From a checkpoint of a small sound classifier.
Training: muon at rate 0.0044, 10000 steps, held-out accuracy 95%.
Data: trained on phrases spoken by 400 fixed synthetic voices, 39062 training examples, 98.3 epochs.
Rows from block 4, named by matrix and row number. Rows with one number belong to one channel. Each number is 500 + 25 x the weight over its row's rms, rounded and kept within 0 to 999. All counts start at 0. Numbers have three digits each. After the name is the row's rms in percent of the matrix's.
# convs1: first pointwise conv (model.blocks.4.convs.1.weight, 288x240x1), inputs 0-239
# convs3: second pointwise conv (model.blocks.4.convs.3.weight, 288x288x1, transposed), outputs 0-143
convs1.137 093:450529500500519500500466467518494516561545500500500500500455520505492500500500470500500530488500500538500500500472583559500470525500500500500500500500500500500552500500500438551500500510455500558500527500527475478500500500520503500500500500500445489556540535471500518500528500523500500500500500500500500500500476500455489500475527476486524500579500488500500513500560500500520544475500526477540498559500500512500500500500500461519500517475500500500500500500456500460544418471500500496483500462500448481500500521500500500512500535475488529500456461500500500500500538531484500500545533524504500538507419472500500567460500500500479500480500500500459500519500522467567538479500500500500500516542491500540500500465516500516500
convs3.137 099:500530500500467500500500529480556545500500481500574492418500500563500500500510439500511530500453500475463477500500500467470500500550474540500490500531500476442500500500453522500500542500532529500472500470492520535500453500501500534519480500500515478500500500500536500522462424456465500513500507532500464492520516500500500500474544500500432487532500500476471500473572530524487500500500481445502500500481508500519471500500500500517500
convs1.138 109:484522534479500520500472500549482500522500470474420500526500534478500549458530464481500500550549500500500500512524466500500500511500500523538500524475525475500491564494521469540500500500447526500505496500540500507547500553500524500541500500500458456500500463483500521449500500500500477534500515468471500483520500500500500500478500500478500500500500545500500500500473500556500500500396500475496503500458500500543541500531527500500500500500436529472423500534500529515500500500539505500528523471521491587500500522471500500551477500520500512463500529500518507500514500500500475485539543461451500500500529500554500536457475500500500500500475517481500500500500500500500470500500500457500500500500515500496462538519517500500489
convs3.138 104:500500528562563500500466500500500495484500485471500548536500500500514500500536514476500500500500500500474475500549500453532500534448478500500500500500500547522500500484522500500470500473500500500543422500473500438456500526500500487538519500511500500500508487500500484537507503500500500500520541500484500465481443500477485479500464500490462536534500500490531500500456500543479492534548500500497507500465526500453528487500500518524515
convs1.139 101:557505500479469501541500500518500550500500524545500528480489538521533481482500522500500462502500464543500500500500571500500500500530526500500500534480500500552486500500500500500458500478517469500517472500500500467520500470500523492554500500515500463500549500392469500500483500449482445532554531500500503500505500470500485500484500478478474468500568531500535500474500473500500530500500500585500486500500479523500524500500500544500500500500496500494469510500500533500477444533458500516500462532583500500464500529500500500500496462450486525500533500500500500500500540500500500500500500493550482518500475500500500556475559476527500531500500500500500500500500500500554487525500471500547512500500500483500449500510449518475500
convs3.139 102:457512500502500521510500500520518530451463500500500479517500472483474460500462500500489509515500500474437500517469500547477500500500500500500500499500500500529526479531511561500500466500500463500500500493534477500516500500500491500500500511500500500500472403500500500500500500500531523473482540500461476493556467483431500509530500500489529472500500486500522500485500500500511530502457500500500524500463500500500476466540461500553546
convs1.140 092:500500513500500500556530486500452500483489491500531490500454500500455500500458500571470500500500500555467500529500500555547488474470538515551482426500500500536500536526522495500455500480539462562500466500500500542500506452479500500500520528500500476523500510500525500500500473491500500444460500500500526500500500500500500500472472479500500544471500500500536500541500526514500500518500500524500500516500506500500500500523490500500445533500551500519468500500538500500500475500500516500528500475515500500500500485500523482500447515500500500500500483500500500475500500500500500478525534500500500500530500457500500500568413465500500478500500557539458500535500500512500500500528500463510459500558500471542575500500421562500484
convs3.140 102:500457500481500500500500500500500465500500557500480508500500500424430500526510516511500523500500487482476500500516462514500500453500500480500500500516520459464500500500473491500480468500500480447481467505500534500530500481500500446500521483500500500484479509489500500571516540560500446500440500519500528457570551465500473533458500500500496500519500500500531537486515542500500500500481500522488471500500526500555500500464519528481500
convs1.141 097:500500513515543469456475465500500533500500461557500561500500517500500560548500536465515500500481472500500500500500473524500507474489500500500534500500517520500500500500500500576500500541529500486474477456500500500489480500500512500500516500500508500500500500457500500500506551500500500452458511551500500500500523473500500530500513500473477461520527538490451447480500461546451517537500500469500521500417500500536500500500500500455500500500500457500523500500508498436552500478476438500500478500500526500500525445531539500558500500500500500494470496500464500500500500492441500555534541455500500529455554520515536550530470500500500540500500500533533500490500483500500536482500462500500470500500500500517500500437500500500500
convs3.141 101:500500499500516453519500500500500500500500500500456500500500500438500492539500472500458524468485500500500480500500453467500495500475475451411511500500497500500500500500500500559500500500500464449521500500474500477454500429472500492447500508565486500545533500431500466472483525500502541444443500471459500500500500539529534500524522500485464516468500500535500500490500530459542524500473483500538500493500500556500536520500500481470525
convs1.142 097:470555500500500526500500500500500509468479500506500520513442525524536500535482500512442487500500484549514500500500472473500500536517500500499537555501451500500459500500500476500463530514530518454528542500566500538500500500519500542500500520500470470500500500500490494467500535500500507525544475500500439551545548486500451511500476524500500536556500500500500527464484541500500548500500500456465545486500500514519541495500500420466500536548500500500500500467500500501500500500526500500500500500500500500529472500500500523500538479431500538473500469500500489500500500488513500500524517500500500500463500500500500500551481471500572522509500500536500500500456518457475500450500500500500483523527500538530459500540500584476500
convs3.142 100:500477500525500500463500516468524461501500500514500500500505500476500500500526535500443500463539500486500500500471518500516542500466500500473468500500506500500474500517500500532500500450542466500500500461482524559500447500500522500479528534453512500500526488522500500451500500471457537526535500500500500500500500454500599524457445464500527500483500477500496500479478500500500479521500500487462554500500500500562500534500523482500528
convs1.143 097:500500456500496541485466470474457535500459500541500529467491500500509453530500468500500500500521500500486500527500457476500475471473500473526441500518508469532500449500500500468582500482436540500542530500500452500468532500451519537500500500500518514459500500469500476500482500470500500500416500500500500535500500559500508392500500541500500500500506500500500507500500500500500500500500500500489500492526479500465500480456464525510538510500500500446526526525529524500467542500531500500500500524507500486500500500500500500500500494500439558500500478481451519500505533500454500500500500550531500524546540540500500499500500450455547500472500463529472500487500481500554500500540475500500500500500500500500517500500476500500500
convs3.143 098:500500529491582519500500523500500546500485500500500524500464533514500500500500500500500478551500500490500500467500500479546524500535500500500491500500500500529500500491467500520500502500462500500487500500482521506548500500463537459500551452500539515500500500500519500500500500520500459544500480500484500500568540500500500480522485529500500442465500555500473500478535500500472465500529545557473500460500500500500500500500500500500500
convs1.144 101:500500430472478506500459457500454482500500438500500500500500500464467500497481460473500482500500517500500500466500475500500500507523483500500500454505500500500471500500475500500500541500500459500500567507456545473544500613500500500500500500481500460500540500528477531509461500480518500534496474445500547535523500500500522500500500500529508500500481500500519500500500500500516500500466500494519500500481505500534500481500526484501500500531500500527544500487525502500522500478546531500527477500500500500531491500500546520482563417500500510457523500500531500500520500500529462465475500365500474500500542500500478500471500451477557506500500500523500500470452515520500518485500485494500488500519472500531500537497491500463518
convs3.144 106:530534500500436500500553500462500500457500500500500500500451531524500500478500437500481488444512500500461521500465486500500500500500523615500500489466467447500472500499562500481493500489536500500507500536465488578500500472538472500529500527500515502482500500500483482532485486500500500474524500500454500484523500500500477500500492468500500500554500556485500506510556500483500500500512500515517534500500500500500562510518500500488500
convs1.145 113:500551500470513500500500439510452569496500512478500548500503519486532473453460500500500500500520529449500512552500529514487572500529449486568500470500495525500500500455500500541500525531533500530538467472500500480500471500534523500459529491504500500465456500500505512483483500500500500510495500443465500500491500541500500469525500500471500466485500482500515500461500543500500500455500500550428551470544510500500500518499483549500495500441517532500508482500500500500520448526500500500500500495494500500482476552500520500536478500500547500547500481500458500500467500500474500500517481515500500525500500531471500500500500500487539500547465500473459468500500500451452500500528510457533551500500491536500528500539527500481500
convs3.145 101:500500500455473541500454503463500500500459500500500500553472521549500500500500500480535552582467485500500500524462485434500500541500499522492500519471488526500500500523500500491500453500500500513539500500517558486500524475500512482535500500500574524500479500545500500442500500482500519500469500477509500500500500445500461500500455500543500500500500528490525469500477527500490500500500500500500500451520500517539522500500542500500556
convs1.147 097:549500484500534500500500500452467478484500476456500500544489500529500533500531477500487528500500535464500488509533542500528481441500500500500500451477447479527500531500500500500500561500500465500479596500553469500500500518511500536482500483500483500487432503500500539533537500500534500500500500500500500509500540500461500558500466500481500485519500500473500500555542561500515493500538479461500500500500533524526500500500500539470500591500536522498500466500500500500500486520531500500524512459500500500500462500487500500455500500456466465500500480449533473500482500500500530501500525500500500512460557500542564500500500517532481500476500500500516477500459500500450492495500539478500506500488500500479509500513500523577500
convs3.147 091:500500486555500500500528500500516500486488500565458506500509514458466500500500543500500533500468500531538500492520462566500500536488536536500500500549500500494494480545500500500541500458461538527546472500500500500500500468486522500500500500456500500500500480523488478528500500583500500500500448483500535519500525500500500457500500538530484500542500500500536500500500500517559500500500500500500500555500500500541521468500500462500500
convs1.148 091:500538500500500500500483527489500500558464500513539500500500500545500534482500565500500525500500541500500500500500535499455500500483542481500500502500500500500500529500500432445500470522500510505500487523459500500500509500500500486500500500500500592500473500500500500462500500500500548470500461500500526456441500500500513522522478500500500536544482461467519500531522500500519500500500525500500488500500521500518429477500543546520526519500554525500492536499457489592500500515525500526500500539500500550500445500500500500507507500500500500508500474500500408500465500459500500500500476500597500465500440500500543468500500500481500500500500500500451522515500500545501500486500454486500475500500500520542486446530500500500500
convs3.148 098:474513520500500474482500482475500530526500500500528521444500500500500462500500478531529500451500500530500500491423521528525499500528500500468512512500464499500500468453534500500541500534500528500500485500493522500500506500500538500473500472459500432535500546538500500500500544456547500486516500483471437500523465509445500548500571506500500462500500466500484500500500556500451500511464500500527518495500500452448482500500500500500500
convs1.150 108:500500504438552474500498500495513500500500500486429487500500458516500467560500500500500498526500506546500453500483500500500551463520500500450500500440524500520500498500455500500518523500485500524500526500500444500500500531500500500469472500500500456500500500614500533481500505455483570465551532493507500534479500488469500492500480500500451500474453500517507500500456459500500462456500500500517530500526521500507500500521500468477473500475492474568482454521500436470533500500458464509512469481450500500484500453468482542500500500478500518500500500500515521523500449480500474478481500500468500485513486486519500500500500517508500500534500515533500500500500538500500500500483530500527537500500472518500419515507546500500500
convs3.150 101:519500500529512500469500500500524500500471478438500479500465482530480500500481500470500500444469551500500500500522481541510500462497476500500500471479497500526491500500500500495500512500500467500530500500500500475541445500442500516524488500500500500580556467538533458493500500518500500500500484500526480500552436500533479500476532500500500500527500500500500500500500404489500569476527500500521518500464500500500500524506476500500521
convs1.151 081:500500500500500520446515500500560467570462500500500500528475523500500500500550533511500500556523463500435500494521435563500500500500525500521458436500537512500500500500500513500500500561538500478500500462497500538500500500500468514434500455532500555500500533500500514520500431500472500500521500488500481483500500457500500500500453471500500547500536500500500428500500467500414500500500527500500500500500525498474471500500522459500500528500522523508500500500454473500523500500517459500469562500500500500500500500500500500548500519500500475500500443500500500466463500500500500541500500500462549500500500456472573514514500486524522500518500500471504560500500477500462500500500550500500500500500475500500500518500500500500465
convs3.151 090:551500537500479500500534459500479449501500500500489500500500500500500500500500500500524554500549500444500500500457491500500457500534500518500546537500489500548500500449500500500500500446500500531500500543500500464500463521445500477464470522500500520500500500451554500500500413500535470555449465429500500467521481516420477524500562500531500500500517490500526500540486500491534453453461500500477500521500500500546534500517500553500488
convs1.152 091:467507581500500500500500516549500500520469500500500545465594554500445500500469482500500502500500500500498500537521468512488470490512500500478500482466474500500583466530500500500500566465508500500513500540534539500500473447500530500500500500500500500500500470508500500500500500500500500500520500468500500487500500500500500440500478472500472482509500464470500500580472500527473511500531500519500466493500456500500500470526500526500475500500519476500454555500500524500467500497533500500474500500492500464468464513500493500597527430500532536564500500523500516500500533537500500500484500570500484500500500500543478542523500542500441500500500500553487500500477500500542500481500500463500500500500500500530500500500500493500500
convs3.152 108:479487500478500500500521519537500556537500459500480514500461500500500500485573500500500484500476507526500500518500500500517482500555500536483500471539500451500454530500500559500500464500494500464493479500488486500500508484481500500500500514500528500500524500500500479488500500500500470500500500526500500500463500500500500500524489500567500500503500530539500515470500500500500500500500533500500500525550449500450525500439517500500488
convs1.153 092:446536500518500462495484500500500500452500481500473500469500526500428522457500558500500500500500500500500500526519451500500500465500469500500500479453500500521500592500531500538500441500513482484514500434480500478508523500500500474500500500470500500549500527500500523526500553541516500507500500463500500500500500521466528512545458537500500483473500500535500500500500527528523420500500577500500469500470500474524500500490531518515500536500500485513531500500500500454440556511500500496500541500500500473500500500480500500500500521500500500500500470576500445500527500500500466500500500457500479500500534595500500500471504563500500500523500526528500468500524500500500500469500517500483500472500456524455500474500500539500500
convs3.153 098:500500500524455527500500500428487500451485500478500500474500500467503548500554454435500466500500500526481500500500500500500450500500500500479521500539500506506506500432552500444500500500500470443500500465500500424500500465558500472500500500500500500500509470452500500519500504549500462474500487500500533500530554506500500457542500462535500524500514566555500484500546533500500500500500500523541437545561500500498476482500480463500538
convs1.154 095:500487420531498500520473500500550507500500500486500500500481500500477535509469500500500500455500526510550541500481462527500500500464454500561500500500500500453507500459480464500484507500556512499500500500458500525500500500518528500470500500500437528500476500500500477500517496500500518500500500500500531505544500500500480554500555572500500533500500500500500562468484531500552442480448500500500513500500500532500453500500466461500500500500500500500472500500468527500500549500476566519455455459520470477500511500500500500463500481537500500500500507500500485500500500500500500518487427536500527568500500500500478500548483571500500500530459500516454500536500474500500537500546543528500510530527449529500500540500509500499500
convs3.154 097:518510500509500500500500500469472470500476460500500500500523463500500500512451500500533519500549434500500500500450500518500500500500500500482500539523459559500500446500550500500500500530533489500471500500500500530500500500563486442500500511500500533500500467500459500540500500500500500500500500451500500520500493500437568500481500500500470500550541473500500543500482500450527560533460500438500525456500500500500500500566451475500532
convs1.155 098:510500464507500500468500500500476464500500458450516520500485541500538553507478500500475500513500500500536500500500500500522500500499536500500500500500491500457500500500469516500478467500500500473526500551500500500537482500548500500451471500530500536500504500528486528528500500500500500500564500469513499500500459548500500500448473529558500500468500500530549544490473500500500500406536510500500510500500500500500500500481500500500543513505500454500473500449500547567552500475500548483442500560500548529500500500425500500500500511554474500462433463500474487500476500521500500469500546500471570473474500518500500547512500500500491500500500509525495500500520558524448500500500548522500499482500528500535500488500500500500500
convs3.155 096:500500512503500542447500500500500500537500500513470568500546500555550500500487500500457447500452500532500500500585500524500526538546500500500500546487500461500500500500476489493500500442482500515448516510478453500485500471500500500500500500573500500486538500500486500415500511500518500500500515548494500500481500521524500500470500523500486522549500500500513500530500554500500546473524485500500500475500500513446500484500429551540500
convs1.156 108:485500500500442511500455505494545500482500500526525500500470473500517500500462500573500522544533519542500536522415500518500526500500509520500534500535500500500511500500569527485441500545500500500500500500446500466514500500515500500500527500500500500528488500537455551533529453500500521537500500500500457500500500460470456500457500500482500500500480533511500474471500500500515511565500470500500500500500461525500550500500518500538500500539550500500500466523500540511475500500545500539526500535491516500550500500500500500500537465506500474524500500523500433522485476460500500500500467489500496500482500500500500464500500439451548521473513473443505500566452500500500500500491500500490463500518492500487500500519447480500556
convs3.156 104:500500461500500500500518547500466465451546545458500500500500465449495500500500456528500519500500500500500524534500500447500468484500500500450467527513523465500500475500543487537440535519500438500477500500500500500500500506537483500500465500500500473500500517500477500578498500500500500543526500500500500470466465534500549500500468518500492549528463546500554449500483500472485500500500500480543500511507500470546500555490567536500500
convs1.159 100:480500500458539465500491534500539500490472500500500518473500500500500525470520443500500500487500468500500500541539527530468500500467492500500500482521500500457455459500500536484581463532500512500500500500500464500500452500548500489512500500500500500464500503470452500500483500500500500500475537500500477556500500544500471500568500500566552474500555537500500487500500500500503543500511500500480500500500500500538500536457559500487440519500500500486453500506500500500500500513483457500500500542500453500500500492500520500500500529500500500500571477500500539525500500441500555519471500500500532500512487516494541483500534500500500500500500451465500500500500500500429552492453465553538500551500486546500479529547500500462500
convs3.159 093:472500537526500444500500500436469500454468500500525500472500500500500500500500471488555500500500500524500500486508453563529500500500500500491500500500500500500500500462568541500500500472500500492487514608500529500500473463500583542500550500500500529518466538500471500500500500500500517515500500500474570500500539500500485477500500464500511552500500473448500539500530529500477460500500500500457456500530548518500471483542500518443500
convs1.160 101:528500470500488500472500500500471500572532500500526500545530439500500527500500442500534497500500500544500505459484521500458560500465525546538500473458500450478500543500500500443500500500500500471500486457468500432469500500553500542532500500500500493500500518523516500486500452523500484469500500500587500500500518533493500500463537500548500500500537500528484500500500500541522500500500500560500500466500500500482500488500466473513500500500541542500500500471500500500466500500500500500500500563500491500500452470588452500532500533500500467468500436500500500560500519473476500468500460500500450512500471500500500500469500500514500500499459500523500535461500481522500473477500500477500497466494500537500468500497478500487500
convs3.160 100:507577479525500480500480500516500486500500500500467500500500528469500536500500500500500539535500500473558500500500500505500500500500516514468500500519522500500488500500500464500500500525500560500500500378500500500514500511520524543455555500500436483500500531500500446500471470500513500500500500481500453500490444500528504517546500500478476500530540544457500500500495461459500475500546500500500500452500555485500483500478473500500495
convs1.161 096:536506496500500450500500500476516500564500500500500500546556531500500500500500500500470531523500500520500500533461448537500500521575500500548508500500500500500500500500489500514444466500468500500526529500573500555500500500500500547500500500468500500528500500483544530500500500500500500500511500500500500473508515500500482500500500500500500500426500481519523550413500545550491500531500446500500500423549468489500500524500500532529533500529500500500489500500500500456544500561525485553500500475491500500500473541500500500531500465492500500500500557500500516529500484500500458500557500500547475500500500500530542471500500562494438500500544500500486500500523461500500500500500484562546500500458491500482500525500500500500500
convs3.161 098:475500472500471500463500500500500500500557500500500500475483500540500433469531500456538481500575500472500500524500482500497532468500500475500474500500500455486529458500521500461500500500500486484474500500508540500500458500500500543500524500500500477500476573496474500500513534490488474532500500500504500500500481500500500500446500500480500500511500575500500543500500474552500500469500549500500466500500487500500474535486460500475500
convs1.162 104:520500592490500518489500500500457505483487584473500500451531500485500500500526526500500526471500523500536539500475500500479500472462448396535476500470532500527500500532463500500516500500500500521516482545500487500453531507500500380500518540466500500441500456515519500500508463500500500487513500479480500500500500551480500504500500500532500546500519487500500517500480500476479500500500500522476500525500469500500485500510500500500500500514527474514485500500500444522495500476463500500475561473500500532540538500500500500542500500500500500523543500531530495500515500500500534500514507500500464459500458463505581500500479500500500474524523471474527519500480500477535509449500500500500500520500479500529500546500531500534500
convs3.162 104:500543500500527500484493500500522500500500516500500500475475487500500521500531500500523459553500438543498500518500500472470462500500500500500486534500529459520469500550500536500432500504500472500469538511500500500436500500463517550500524554525474527485500500498500500529530463500475526500500500500500481586500523477500500408500531500500518456500500500471500479461500500500500500500477540500485500570472500482523500525500528500500484
convs1.163 134:520500476462410528490489440433500500481500483456500524511500562491500550500469507500500523477512527491466511523485500506479500548530553514480510491480530500530500465500500500500479500500500442464500484500509487478500500481525500481513440484500479528500511500500500563472500467500493493491522500475500487500546519464500519523500500523500466497526500518500496500516495528473484500428500500480500531500500500500500500500555479488500523449531477500490533500500500500482534500492500487500548449500495506537478500474500500490500446514500439555456500500500500500443500462500484512500470528515500463500522537481560500500500500500558477500521500504481523500500500495459500527462437521500500537500467481555519461541500523516523500
convs3.163 108:500479547468500497500500500545500511482500500534500482500500452450531557471477500500537559500487500539500540500488500500554500539520500500500534512500530500457500475536500500527529475446500477500500529540540500468500480509465527478500500500532465500509525500489500542500477500515468500500461500500500500515500500500529500478476500500500483562500477492426478500500450500543534487476466500472500464500500549500500510437500500466510492
convs1.164 107:500540443500451470541593499500531500500477473524545547450460500500466493500500500476500500500499482500500528500509500500541500528533500451500523502493512500487500513514500500500435513570500500461538500500500500477500500500500500500473500534500509463500500468516500500500490520566500500500535463500476551500473500462519523508526500500500511525517512522446500500500485500500444520500556500490500481500500500583475520577500476500553535500500500521539474524500500500519485508500462480500500540500500506464542500500500504531441518458500539500500500523537500525500525500500464500500460500500500451482500500500500521500475500536530471546465500528530500500500553517500500500475513485500500500500500454469500500515488512443471500
convs3.164 104:500500469452547485500500538500500482500483500494490466500467517500485543523481465525539500500500500500500500517500500539481515527500551545520500500457519500486500455500491500536500433559435500483519494500500500500500527495533500500500500445500500500500529471532500530494500500506500466463457500500519561525500500522500500556500455525489500462500487473493509500510500500466500515500456541500465533477463500500457525500500500500500500
convs1.166 096:500500487500547516485500464500500491500542500500500500447554418500528515529500541462501500499500500522500500500500500449500500500500500500521500473500476485482604500470500500500500492500500537500446538530500500492500500565500500500471537500500542500537500528500464500469463500500500500500500558527538536555500470485529500502519475435500500500500500500500473500461500500500500500531500541500474500500500500500519459531520494500500500513448500500500531471479500500535500520500500544500500461498538465500533500534456500515434500425532500500477500528518500500500500500500488500480500500476500500561500459464500500484465500500500500500529547500495469500506500500500537578454500500500500524500500473500500579484500464500529500
convs3.166 095:500577500508500533467464500504500500500500471500454476520500509557471500530553500526500500500467500500500500460500500508546500500500489452503532489579515500506500534500500527500500500475500500500560500500469528500463536500485529552500500460533500486469500497512500500564500502500541451464500535525500500527500467444487471523480500500500500500500500499500500500500500468475500466500455500500500500501438500500500500500446500534500500
convs1.167 094:500499500500500581510513500500485500500585468500472442560461500500500517508476500478500500500500500500500511483485500443500500500529462500500500448520500500500453500510528524500500500500558500512479500500500500530432421554500531461500487500509500500475473500500476500500520480467500500483500500549480500472469500462500500532500470452500500500500516500537500500500542530500500500546500500460500491552500469500531535500500449478520533500468474500500500502500500520480457500500516500500546500500500500500474500500500500500467499468490500426500500500500517477564457500511500545500550500500439456548547537500472500481500521500500515500500528542490522500500500525500470508556500466500460455500490500500535500500500534534524500
convs3.167 111:474500500448500456470466472535541563522529481500531532500467500542472479500500500469500514520492518500535500462500483500466500500500500500542500500500451579500460470544500464500493515461500500475474500526494500500500506519542500475500500500500500500500497500500500510460434488500500450527500500500512500500551549473574539496553500500434490474500500546512463500487500511551500500470490500441482500500500524500500517500500500531500465
convs1.208 100:500447500500509513500500485500425500500500446500500466432544463438476557466500500500503440500500500500500500500500524529465461500522466458516500519500507500500500523500500500500500500542487539471500542513481500500500462545500525518535500493512517506500465500500541500500500500546500500500500526465500529534475500501515483437500500474455521518500500529500500500515482543500476500500500500547500466488500500500466491500475478486500511538535454500500609500542557500526500459472486534500532500500500500453500500500476500500536481479540551500484500500500500500524500500500500500500465500470520525526548500500533545481500500500546500500517521529500500500500500524500500500538499522455500498500477575500500500500470558500523537
convs3.208 102:534500500482500500500515500548486500500477500500500512500500490500500500500500455511500510500524574493529500529567517517475500441524500500500500475535500500500500450449488496466500500474511500474503510458545472500563460538511468500537484472500500488521473500531500500500570484554517525500500500452500523500456488500508521524487500489477500500474472500491500500500500522441500500500489425462516500541500500520500567500536500521500538
convs1.209 110:478465552472500500500500545472465484500514471500500500487475500479494429500472476500500500500524500532500500523486488536500488500500468479426525519476470507485535500500500485544500500466491500500500472500500527500500558500479461448500500477539500500521536500480534530500473515460550500469573516500566533518513500523433500514500500522500500500540509531525475500514500479500446500488509500500544527500500437506500470533500459474539467491532504520500471534513456500500500500500500500508500507471500500459500500500500474500552506500504500500500500516500500543500513500500500548466530533500518500526491500500517500500529500558500500500567476500500516485549500570500500548500470550529523459500500486500502500500430477500471500
convs3.209 104:500546450500500500500500462468459459567475525500487554479492500595529448531484500500500535531500500478500458500500500500476548500532500500500500500500500468500500534588479478500480500500500500500476532509491500528459500469491471500453519469500538500500500500500522536500500500514500516559500500529526499500519500471500500476516467500500500470522465500500463500451500500445525500500500523477463500500500500548500500500479486500540526
convs1.210 107:538500476500500565521451504500500502512492531500500535500500518487488500527545500458500500539500531500443524516500472516446500525500471464478471532530500500500461500500500540500500532500515523500468500530483500481471533509478447500500500468491501492500513544500500500527500521500500460500500500500500500471465491505500500500432500500465464442528488523500532530509500500500500500500531500556500530498550465480500475499500529500525500500500449547500500559484500551541482468410474472500459445550453538520500478518500500473500500474500478500527500457478525521500442500464489469524500491500455536479489530473476500500525500500497500500500467455500500500500516473500544500500508500553527464500464516471500500463500500465500500
convs3.210 110:459500500500531500444500500500463500500531500480427577500500495500500500516500469461500500537500474452500489449500500500456472483547486500500500500489500500500500478500489500537474500475500541500506500500463500498507500442484500414524463500494500473536531500514500456534514546456500477500515519500500520500514500458516515500470473507467455500452500500514500508521464549522500500500500500500509422500491489520500500500518495480500500
convs1.211 100:500456500539479441500566500500500543500454500500500521484527500500500500464512470500472500500500554478500484509519500515500463484476500477534478529500500500500466440500598500458521566532537485572500478500518478541512500480444500522500500518531500500500500500524514472526500554527500493500500500458500465500500521460523521513500500479544470527480467500550500559441500519500500500482500500527500500500500500500460479480500500474500500500468513500500500525468500500483500500500500533500500549500466526500533500467500500500500500500500500500500437521522500500500500500500500558522527461500500526445495538531479524500500490500488500483528500432500500453500500500500500500500500477458458533500530500495518559532500500500500563
convs3.211 095:477528500499500473480469500500500500500459500528500482479500500551526536500504500500500459500500500500477500500500500507500500492500492479500500500468500465483500500500500500500541570500500500500500521532500459500500520536500500500500500500544500433500500500535547554500500493474461500500500566500487531444500500576500500452453542517500500500500532467500500543500491477500500544500500500473500523479500500494500500500500540500500517
convs1.212 099:555547462500500567539533486509500499500500527457500500476539477531500532500500480525515500529462473455523514509500500500469474537500500458531533450524500458500500531480482500500550500498468471539526525500441469500500527500500545500500500500447538500500500471494500500516500500484500500500508500500508506500500500510446500506543542478532500502478500500524500552529552530500460500528500500457450500452533500500439500528500500500500500524500500500500500500532569500500456520530527555500500500510500500521518500521500546500523535488538500544475500500500455445500479515500500500500532467495500448500455452525500500544551500500500500475513516500500541500521500500500467473500500500500500500500500532536483557500500540500533475
convs3.212 098:500500516500526500500470500531492518474447500541470442500471500500500460500519450514548458538500500469550500532485457530453447500500500500500500500500524500500487542500500500500519500515500527500500500500500500500500500483501529500527500500500500513488527500500500546493500549500473537500500500500575500485470500582500459537468540500546500480460500500500472471500500560485475524500500500500500485500531500500500444500535500500451500
convs1.213 092:500500500500500500500500523506500500555558553500559474500500500500500500534551527518451500500500500533537471500500464500495479500500472500485525509500538481500425456511500483483500475493551521500476534500500500566500500506542500483500500526500500500500470500489472448500500453500500514487500500500500531521459500500500500488440467525542500500500500500537537458483500500500522500457500500514500406500508500531500454500513550456520500500500445500526500500515463477500500500508515500533540500487460529539545500500500511500500500500556500471500483500449532493500500481476472500557500540500523500566500500479498500500500513500465543452500500452500500457500480479500532500500500458572500500500500500500537500500500500487500448
convs3.213 099:527550500500526500500479498500500550500500500500534476500500526500500528555500511500537500437500506500500494500500479544500500433500530500500500500500500423554455500491479510488492547473462512500475530557516472500500544518489500500479488457500500507500500500470500530485500500521477530472508500500483500500500500509478511495544500500561474500500500475511500499523500500490484500500500500500516536500488500500482437500500500471500500
convs1.252 095:500500455500530500500491500449500464471500442500541500513460500442500500473463526444500529533500504477500541462500500500500578535500500500517500500500500500500518488500500500500500500526500500475500457500500500550500531500467500519532500500533500500500500500500523500531500478500529500500500500477500440500500500518461474500488460524512500500500520528464473500500545500468586532528536457520500500500500554500538500484500474500532500500540500493478500515531528500492500500500500561539519541500500450486500485500535500500556500500500477500500457477500500500531500551500510500520542535553479500465500458538500456500452545500476472553500522500485500465520500525530477559500500573539479500475500518500500500546500500500500500
convs3.252 092:500500456500471500539459474500500474500500471519526500470500435451515474525475443500534500500500463500535485500543500488500520522500500436515452500467517451500500500500463500482491500465500499538500500500500500500500470524500500500453522500500446547500500500533529536493500500533542418500500509531546476535500500500500485529458500500474486464500474500550500478528487500464482495464500542527471462478500563521500486461476518534488501
convs1.253 098:500443510486469485500500526500556500500500436500500500448533481500500500476530523478543492500500500466531524572527500478500479500481500500510500500522500500500522500500530500481522500500534500521500500465482500508500424519541500500500519437457500539500500473500522518500500532500522500500489500536484476500500479500500500441500546500429500500453500500500500535500525516500500500476528500507505528528500459500474500468500460500483511535500500500510466452557459500519539537500500500539445500537500500500500477470500500500470557447500535537500500509480523440500486500519540552489484528453502500500523500521500464508500450552500468500474500471475478534500500500528500500530531472467439500459500500536500500500462500500521486
convs3.253 099:500470562472453500500522500446500443500500456470500521500500500557500457500500470500500500500500545500444524500500500500516500500500500500500476500526500549542530556500500500535500470500469468500523500469500500482520515519464530490500537500500500500500500500467524500500445500406506500500480500541500500500547500500500500484500558500493500510500500500479500541544500524541500500466471500500500534549475500500500500500500463503483450
convs1.255 094:474458500571482442484500500500540484500500476477546465500485472524500471466500500443542500500500500540500515531500457500550500500520500469500500543500500511500500500500500500573500464500500519520517500528515500500491500538490500441500519500515500500500526472475500485500500491505460512500500477475466534500490463490500500477471500500500500524500537500500530508500500477530581500500500508500471500484564521437476479406436500463526500500512500500500456500500520500500520500531500500491500486500500540500514504457470500466500500500536475532500443500483500500500500500461500500500500500500500500500582500500500539500543500494438445534460562500445500479500500500500500500500500500500500474500477500456500470500470503500464477
convs3.255 094:469526453541474500500500529485542482557500500521500434540559500500500522500500500500500478500522472500500540500496500457500500500500500500556457500500470473469500500461448534465481488500491500500500500522500500500535480532500511541500500500500500500500524500531500500500500500480500457500493546452537500500520512542522494533474500500476477483500550500500500500478500500520469500489469500556500500522517500500471500529500493476540519
convs1.257 099:500549500500516500500500432500500522500500500474460500500401441459500500500476479500488500500500494500471500534500460497505500522500547476525473482500488500500469435548453500500500500500500500466468467500471421482490513500461500500459517500542500444500500500500549500454519500440524500500500459455500500466500555468549500500500468487500511523529461528542500500500500500536451507500500500500442500500500500500500529500500493537469526552500500491495500500477500458491500500500500460474467553500529500532517500500453500500500536460500492500500471465518500561516500500500500500515500472500500542500500500528500469500516500483500500500566500484500479500500474517500532455553500464500500506530525533517517500472500500500531500
convs3.257 101:490500475478500500514500500466520430515528500484480516500513500510461537500500500449500500594500428500477500500500548500524500500500500500500500500519500482500500528500472537472500543500500474533500532474476500487500500500500520500461460500500525500508500500500500543497512556500500500455500500490500534457500500500415500513500430506500500525519500500526500500500529536500487500500463500531500502500475516500500500558500485500556485